python train.py --model="audio captioner" --dataset="synthesised sound scenes: up to three everyday sounds over a background" --train_examples=26041 --time_shift_ms=100 --n_mels=64 --hop_length=320 --input="log_mel" --spec_augment=false --win_length=400 --tokenizer="word" --vocab_size=93 --encoder_arch="convmixer" --encoder_norm="batchnorm" --encoder_activation="relu" --encoder_patch_size=8 --encoder_depths=[8] --encoder_kernel_size=5 --encoder_widths=[128] --fusion="prefix" --decoder_width=320 --decoder_layers=6 --decoder_norm="layernorm" --decoder_norm_position="pre" --decoder_activation="swiglu" --decoder_mlp_ratio=2 --decoder_head_dim=32 --decoder_fused_qkv=true --decoder_bias="all" --decoder_qk_norm=true --decoder_parallel_block=false --decoder_inner_norm=false --decoder_positions="learned" --decoder_prefix_bidirectional=true --decoder_connector="linear" --decoder_tie_embeddings=true --init="torch_default" --residual_init="none" --optimizer="soap" --beta2=0.99 --learning_rate=0.0008 --beta1=0.95 --shampoo_beta=0.95 --eps=1e-08 --precondition_frequency=32 --max_precond_dim=512 --one_sided=false --adamw_lr_other_params=0.0007 --max_steps=11600 --batch_size=128 --epochs=57.0 --lr_schedule="cosine" --final_lr_fraction=0.01 --warmup_steps=340 --weight_decay=0.4 --adamw_weight_decay_other_params=0.01
Rows from block 3 of the text decoder, named by matrix and row number. Rows with one number belong to one neuron. Each number is 128 + 32 x the weight over its row's rms, rounded and kept within 0 to 255. All counts start at 0. Numbers have three digits each. After the name is the row's rms in percent of the matrix's.
# gate: MLP gate (decoder.blocks.3.mlp.gate.weight, 640x320), inputs 216-269
# fc1: MLP up (decoder.blocks.3.mlp.fc1.weight, 640x320), inputs 216-269
# fc2: MLP down (decoder.blocks.3.mlp.fc2.weight, 320x640, transposed), outputs 216-269
gate.123 097:172188136103201183158149141123150179082127157120090085158142118076066052128147134173165143128111121048078148100135090141178107104172116170148173089166146183118128
fc1.123 097:138092131106152131102135115092148127164115104135116188139078077146155092137126163156134135141072129183145082141120146066113080128131126117101154114127108077140134
fc2.123 095:154081187124117128100168088204187096154092174121116130144100102152193121089209068107075135146089111143184121118152113129139121164116129132169154066138146120133100
gate.124 098:109127149117142122046134151072118128142126129147118110157105036117043119083130157112082131151143119110165103151067105102096112092156140101113072199134139130149136
fc1.124 106:117185103121065187098164157143091139121079113168136144150111137166116120123140148176135094110155117208124117084129136141069073106141141151181134166094108130151095
fc2.124 100:100115121120116097104110189135105146166130114159114131127069076157159078139086115131149112129143143200123093125132121066100135167109214139141157113139181121113101
gate.125 098:134118097170153098160162093128088067122136186124133137200114128115133161113088064083181125069120184148135123131126146146110072057155177098148156128099136086164163
fc1.125 100:091161059150096118109066119105143152048159185145102146166131070125125116113152150202165125085134154129109116103147135102160139135098161109153162106215114115123156
fc2.125 102:136171170100128079140109124137122166137183109124092149183143153094189140133084120088039128153127111089153136105165158140189163124142152112162132093168134101077147
gate.126 102:095067134161120087115114161092139141117123132132146139135098121166191151110142175125109141153102141068084065193141143130165171091095157161108127096163103198095162
fc1.126 099:109111166134196118117097098108122103064072100126042158131198148143108138115125147156109157197141115114142131100181144171133110069132133040150165092127085165139189
fc2.126 101:162174123135163122122109085229142134165133105103096096103151117093130127132155096078097154142117139171147114064190180111135166151168165117142138118142120119143074
gate.127 101:170141172157129088109072149110064122112159129142148173075144094137112113138082127139106081056166145104119146129162166128134155158117084162162061144132202103160121
fc1.127 101:166157175153061115138108134127119089120126139108146083118172141160151157142134166114083110157123177152125143093182124091150109068049098094208104145063159121108106
fc2.127 102:077165159136129153099098139103154114155110146125128124163139192088119075140118105105127047140145119163170118140106055099151119132141098069190071109156132158148184
gate.128 112:149133182165147090142154186113117122142115166118166199181165092105131140085103064198118148121135079142106118132131126135071120182044155163079120146134129064142090
fc1.128 109:052132145125145149091129149187187102118130151104175114076112135116156122114136194086134112140124129122099141125071139111148106120101098221095125114170145138154125
fc2.128 108:106079187115089136153164156098142109153108115089098109113077194100025097101142140130166112165139130050113157088142098163131161170133097109135092172157127119106179
gate.129 099:125142148163128125108101088144132111092194144155093115089169174143136128106156105117154160179075177137126066203100160146136111145161088100038121138072140106071165
fc1.129 097:149120103141097082159137099090132175146130158109121183156149129158074099087100189082170183181149113164121083176102129162152118177173123196096091164131185152144144
fc2.129 100:107080115173106132108180124157144062083111134126152098124134121111099144122186136155173189158156130103090139121078106165091116118135182133135173133112152108152103
gate.130 106:124177124088161189068201112127123165107159124121097077106067142147097165106065078149147120101083124126150121099135089108166160098089088114160106143098090164126127
fc1.130 106:160172116147151132124164089132098145109149137119118069109131117145136171096110082163102118068130159150191150120140158088074075140113097131141145117145158128104140
fc2.130 105:108168159116101114098149141137116174132079093181138101155111160165067158082137103098116135126139162151147088067145183149135134159122112121099098159164111122144146
gate.131 102:168192093152101177139095123196163108132118125111061189069126175137140125166195127145107158114112154144138098149123142169131166090151193141178152108136121094136130
fc1.131 101:097093138088149087067067134089090119167127130135147128128120120132103088137092159103178081116197082134155134088108115140134054128093116149139091146118144123135074
fc2.131 100:135126147103117153153125113125147173127135149081170117111152163108107112184129185139134137138167136111184127189115144165112140170074117102118107094115187088074086
gate.132 095:164140142178152191116066117146126090121109089160076137121131112104079125154131138163113075107166154087160154144095108118080155101125135103136100088113155083141130
fc1.132 094:119118142144174113095146125092110058144173166178125117148095186156141117112155179172140143118113115120063080158169102139115143178145116123120122134139097136117162
fc2.132 092:113146125169139091063114124150184114087143112142205143116113112125135112108133117108148119162146088090166109168129152079105110102078127175120126153137087126172138
gate.133 099:147119093140160189072175105133097136096121140138059109132163107108107134113109148051112087135124127110105128117104156123126147103118106097110165154181162164105170
fc1.133 105:174119149123150180125123111137136149165155087111087115089084172109106087118138118127086104065158122161094176107180059105130169163137063108139067180111153148137132
fc2.133 098:124115111128114096081146129110048106153136095090152110173108129175128195091162101152123161165130106137162193115134123091147095064126115170144140099128145137179118
gate.134 090:121136142147097109074156165145144111135134165169061133130090127160102126114124114118136194133170100125150203089111164131182145096193150107137084143075161153116088
fc1.134 093:112082097098061041131092095104162094131112140136126106093106148132111135138126084112142181115143126128163161119172123123126106041125118105154218116110107111116155
fc2.134 090:090088195201098078104132112100139091088151092152075192149117119162144179074179155162134078106141186150129170114148128111086117096113183089097140052097133125045129
gate.135 102:134121178123083096154104115103133111059113113143072069120144149131157137128090106091165107134136094114133132134099148157110153162113094101109089141225101107090156
fc1.135 105:102116129151109135161133078171096139107154120148160134080137134088153112063097183112068092138105136049105166105156082137117113096152129140121181158134162150102159
fc2.135 102:094137126102109159161128153150115168138060115060086136094149147155104112200106157103168130100145115223109068115155171116077120136106137091130086123178097129105113
gate.136 095:128138130139139092136141152143158115093122057090083167149133158160089111171170157056095073108116125116140170127111125158120126131072040158131105058106106140156176
fc1.136 094:069118069087130085150151105130095143110121152129079121157097103147132093118124065083137101155149089146127151137159152117106124117095112149149066118176130163167110
fc2.136 094:083161123143117120127159086102090177111159099136095073127105184124126109141176176149126147122143111074135194080119157151132145109154099147162166177106186152145123
gate.137 107:125139110131128130164130086100123092182110108091077119151124117146114173125163087101059117176108142166121097125119172121157168109171194150089106145088110109114133
fc1.137 105:146170130141110146082132100144118149139115128146107157095160119108131144162115106140221083156114099099118156089095209129100121199164114097130135131116146096134130
fc2.137 109:129094168153087196168080070164126142148115075117146092103160119115117132112203164149124092069138068175086067090152087097098133141129137135115144105143155110057139
gate.138 104:153110079065076086136106107126160088102163173116184178179090134130150126123083065114133081154101140142098142088160203118146163149107146086126150100118182072134106
fc1.138 102:130126124146158146159150138128113151217072111134144136109133109108118113132156137056133138102215067163130131129107139140139051086084105105149074090111175100127103
fc2.138 100:093102062135094134129095119185125116127105087127137054120122160136129115158125128079062151151139125213117100155090152147129100107133164105119125161174178125106133
gate.139 096:140095153141084132146167082080166134160146133109097112103124117130131172166110129103098088170159141079166116068134170190132108112159146119164145158111100137172059
fc1.139 100:075143099072131161065119218175110177135130091136087117151096155095098171105169118144160154147141098139131151115161088140088010183150144163133181163114104109149128
fc2.139 099:130177155171117169097083136153180139162102236102082171098114138151111145160099093171197163130071178077148052124114112115136129091155128225129156155105136137112183
gate.140 096:155197125104150125139143092160143138145152198129161132093124063131136086133148164093094143110133130120144119100121118115126187145130109106162136163130103127127147
fc1.140 095:136194101121108107049157108202119120104102164148115122161111154073218126162144117132170179131090133150132038129156101088099144146144099104160144112180168094127099
fc2.140 097:140124135113166139123109095123093078161132125187202135131179102104081189125132117143141164092101088152147117094136127148080097184169164138143093148093098040170144
gate.141 107:154090159134102072114114136124103109134155156206071184110134087102096140100140210105151149088117075131144086151098151179093154167114076138137142135175191091071109
fc1.141 106:173115139082175131151094124075172149134200097150133154137115104099052160181085198160170061116134121134125081164109161126105136146173065119106150091140147109091124
fc2.141 104:113175138076193114147165123077158145137109112088081156123133174167136168123085160178146138112115176092144180078157144112094127165085104106102142126108080096128159
gate.142 096:152150113165152149153097090114169065200117109134120181101150117114134122027103156130096143109077147154099135094128116164104117055119124101131164161119175125127152
fc1.142 098:161085104122178129105169123155136079138163156108123146137111151113119071132089120176120129179119123111145116154137171089083106144110091146115141129154143126139158
fc2.142 098:133098129101163169140201151118123125134166192139119108101095167073099143126085109070115143125127132060171162128153113196087143089148141174126125113141140074104126
gate.143 100:165146099131169152167154127139068101123141085107129161144116147132143099103167148083081165141142116075089159155161114171127130132140087170176156104096134122109160
fc1.143 101:099135124136116152082069127173125087138150090144158187123141105103110131036121087137110109163086118112076120081151155158144180123146098100121113100133087156133092
fc2.143 101:148176112123127122124164147164118139087158135161100129080115162055189176152172178178140079111070168108185157183147121121118104146151135082142089119109180126113113
gate.144 099:102076177107133140095113157123094184093155112135149101083145171142171123095101124134105120123170121176171105084095129163125132175160116089128156118154167193133161
fc1.144 097:132157142101143171061146084127141145131105111084138161208110146133179177159126139173125131118121162142150107149124165152153144108116171112155131102111098117116113
fc2.144 099:162079148126099164138203171143148154114126070085089098140136129119092077125135104170146117120099126132114100100139168136140174147109136121116139091205095127129125
gate.145 104:172126175110155152159098138147114191053126194176183139150098134183122126084118134167099097147140118096153135079097129137146125145057120117187156114150095066147140
fc1.145 105:123183178094114113057088123143088146137217191161134130139111177132125088147101123132077126091134157184099110113188102072132112134125146087132176173106142108104111
fc2.145 105:064156148158115071128151094159141181152128117128120126156148119097172105077121082129082106135113146092086180054110164130158100129159149168155084150161121091142126
gate.146 096:049094111148130125061102114161078113137109179130125143166061103142130127096088138145159144136084117135097097155180154157085192117127098182133157143124081148160081
fc1.146 101:179171117109143122085172115143102124160188119177140109151144098158141078143146143118112069134094167094117116124184100138103201154161103114093114190139104156108111
fc2.146 101:182117037093152128102110105121203125036121106152111166152165134132096134148136158163141113139106114080163162110167148132169103074147175124124104153099144114188135
gate.147 101:124128154086133092043060106129137133156187096179141150090122114192172097161138119125137136176140091177060122074078093127128164143101159083093131119181078094185177
fc1.147 101:172080102139082160165177106131140115116151147141179132083162163151079106089152152133115066144159130101137106102142078126116092082105129143120157106169081168121157
fc2.147 101:119126207074161118154112151122134153099142189147100119122066138139125158164155202101144133103091088113146080123183174071190144093160171155105152145161130137160151
gate.148 098:127065116137106076182115119170115075101124195075113096106114136190139137102147115105124146144144116147144102128116182116105129113164133180147141146133127154149085
fc1.148 096:167145086115179181157179132145086130124102067066127148163112110084109146139190140159117110115143105110137092092105114159165166110148068164150108098150153083167154
fc2.148 094:144127153088168087097070106158094150132112180118129108086175071141144148113112149106118140143111147117119091173137182110164104138115092096162109147103158111199085
gate.149 097:120116129148120133176110122103120125088120102127125132091178158142122183138149179153084119097111188167125120130136161070167130111089162132067190142151163157138126
fc1.149 097:204131170145063108119108175090109082121130096098084078145169098136129070154122180147081088151093140160160120106139128112137086145124152140155139128156107177122078
fc2.149 098:179092110122144124090146076167092178144154119144203114137122092120098089167148129116082124130130090084175153161092154123143152163127120078084119122122126105110186
gate.150 099:144062130125080171137117098147120160185134089147116152063114075135104057154117103171116113083118151140119129166084166123089123115122088165119158153133169156101160
fc1.150 095:140149099103088085190169101131119126136120133158131172168164201112100095160131129093160121123107138130152147174142185095154151064121093134103120125088180133202052
fc2.150 098:095178169138199178108047127148106110085085141092115166121100140077130164106153102173121155198146197089125081134157123099138162163164105115150197119191139123108084
gate.151 094:092172106188148115115136131092124122065120119106112167168093067148136108120120120123104183108106189128116117116148162091125101115092129095179108132096108152094180
fc1.151 096:136123060117078181107115134085144119129193138128130101085159129241112081115123204130111073151133144161121170113117104156147181149174102173155103117112187105114164
fc2.151 094:120105101107150123134144128123157099134205076116143133106133116098141161113134107110127145123144099114117162121122108075156156117167126141124141111158153128124137
gate.152 099:119151173130121079115163143131118103189044154107112191145115112165153130165155161131139130157116124148197120177136160151172137182149135098132097125116110143147095
fc1.152 098:131109161122171178127178107136133163131108138117136144171125127095164087152182128126092148147109138097096163178158138089077126167130066146100096127167119162168108
fc2.152 096:133191144164069101134124161151163116137127131141118185129139093120142130120133164107136155108149140079123102156167136167109145114123222123110076143170132103103097
gate.153 100:108117156165107142057131102147156133114168068104113145113115155049141160100138124132139084172134123149084134178164178180160142214170112081140110135089146098072116
fc1.153 099:167118154070070111190113168130146173122117108136146156101191101087123104135138100057141164161132134139133123131116096100136119127115092070103119114180146133161108
fc2.153 101:199150095098160121135122166097140108133177160133138145153157132184134116097120119088126124138152117142186084154135132158059138108115114111204195115184148155116120
gate.154 107:168095090135090073141172208111093151131105140135098198097126077136152133149110141129127147167113158196098132129092146172122104131075092096138107114186145107114097
fc1.154 103:113145138152129129130139127140108160041133215067172132172145103073141184148097134133133060092135082083151143126147092133126132127108136179154181066089151134172107
fc2.154 105:117090155155158141079175126179094208098075107084149110177130172156148076121110163108083126148128124098155179116104135140109058142119135058128092122168111056148128
gate.155 101:123150176122147080139153107154086161127128145149131109196144149114116127128101185180162085165173056163149092063082117127146145151145120125079123196166123128116083
fc1.155 101:176144101141105059159084128155114077184134185126094127184160153133157119125071144113113148180117164121130099139145112158106118193077135089104128180190111143138162
fc2.155 102:165127114146111118103109138119125078081142132160151104097110171095182168153097176170139147181146120153136140119169145123113026133224128102113105116105161095110148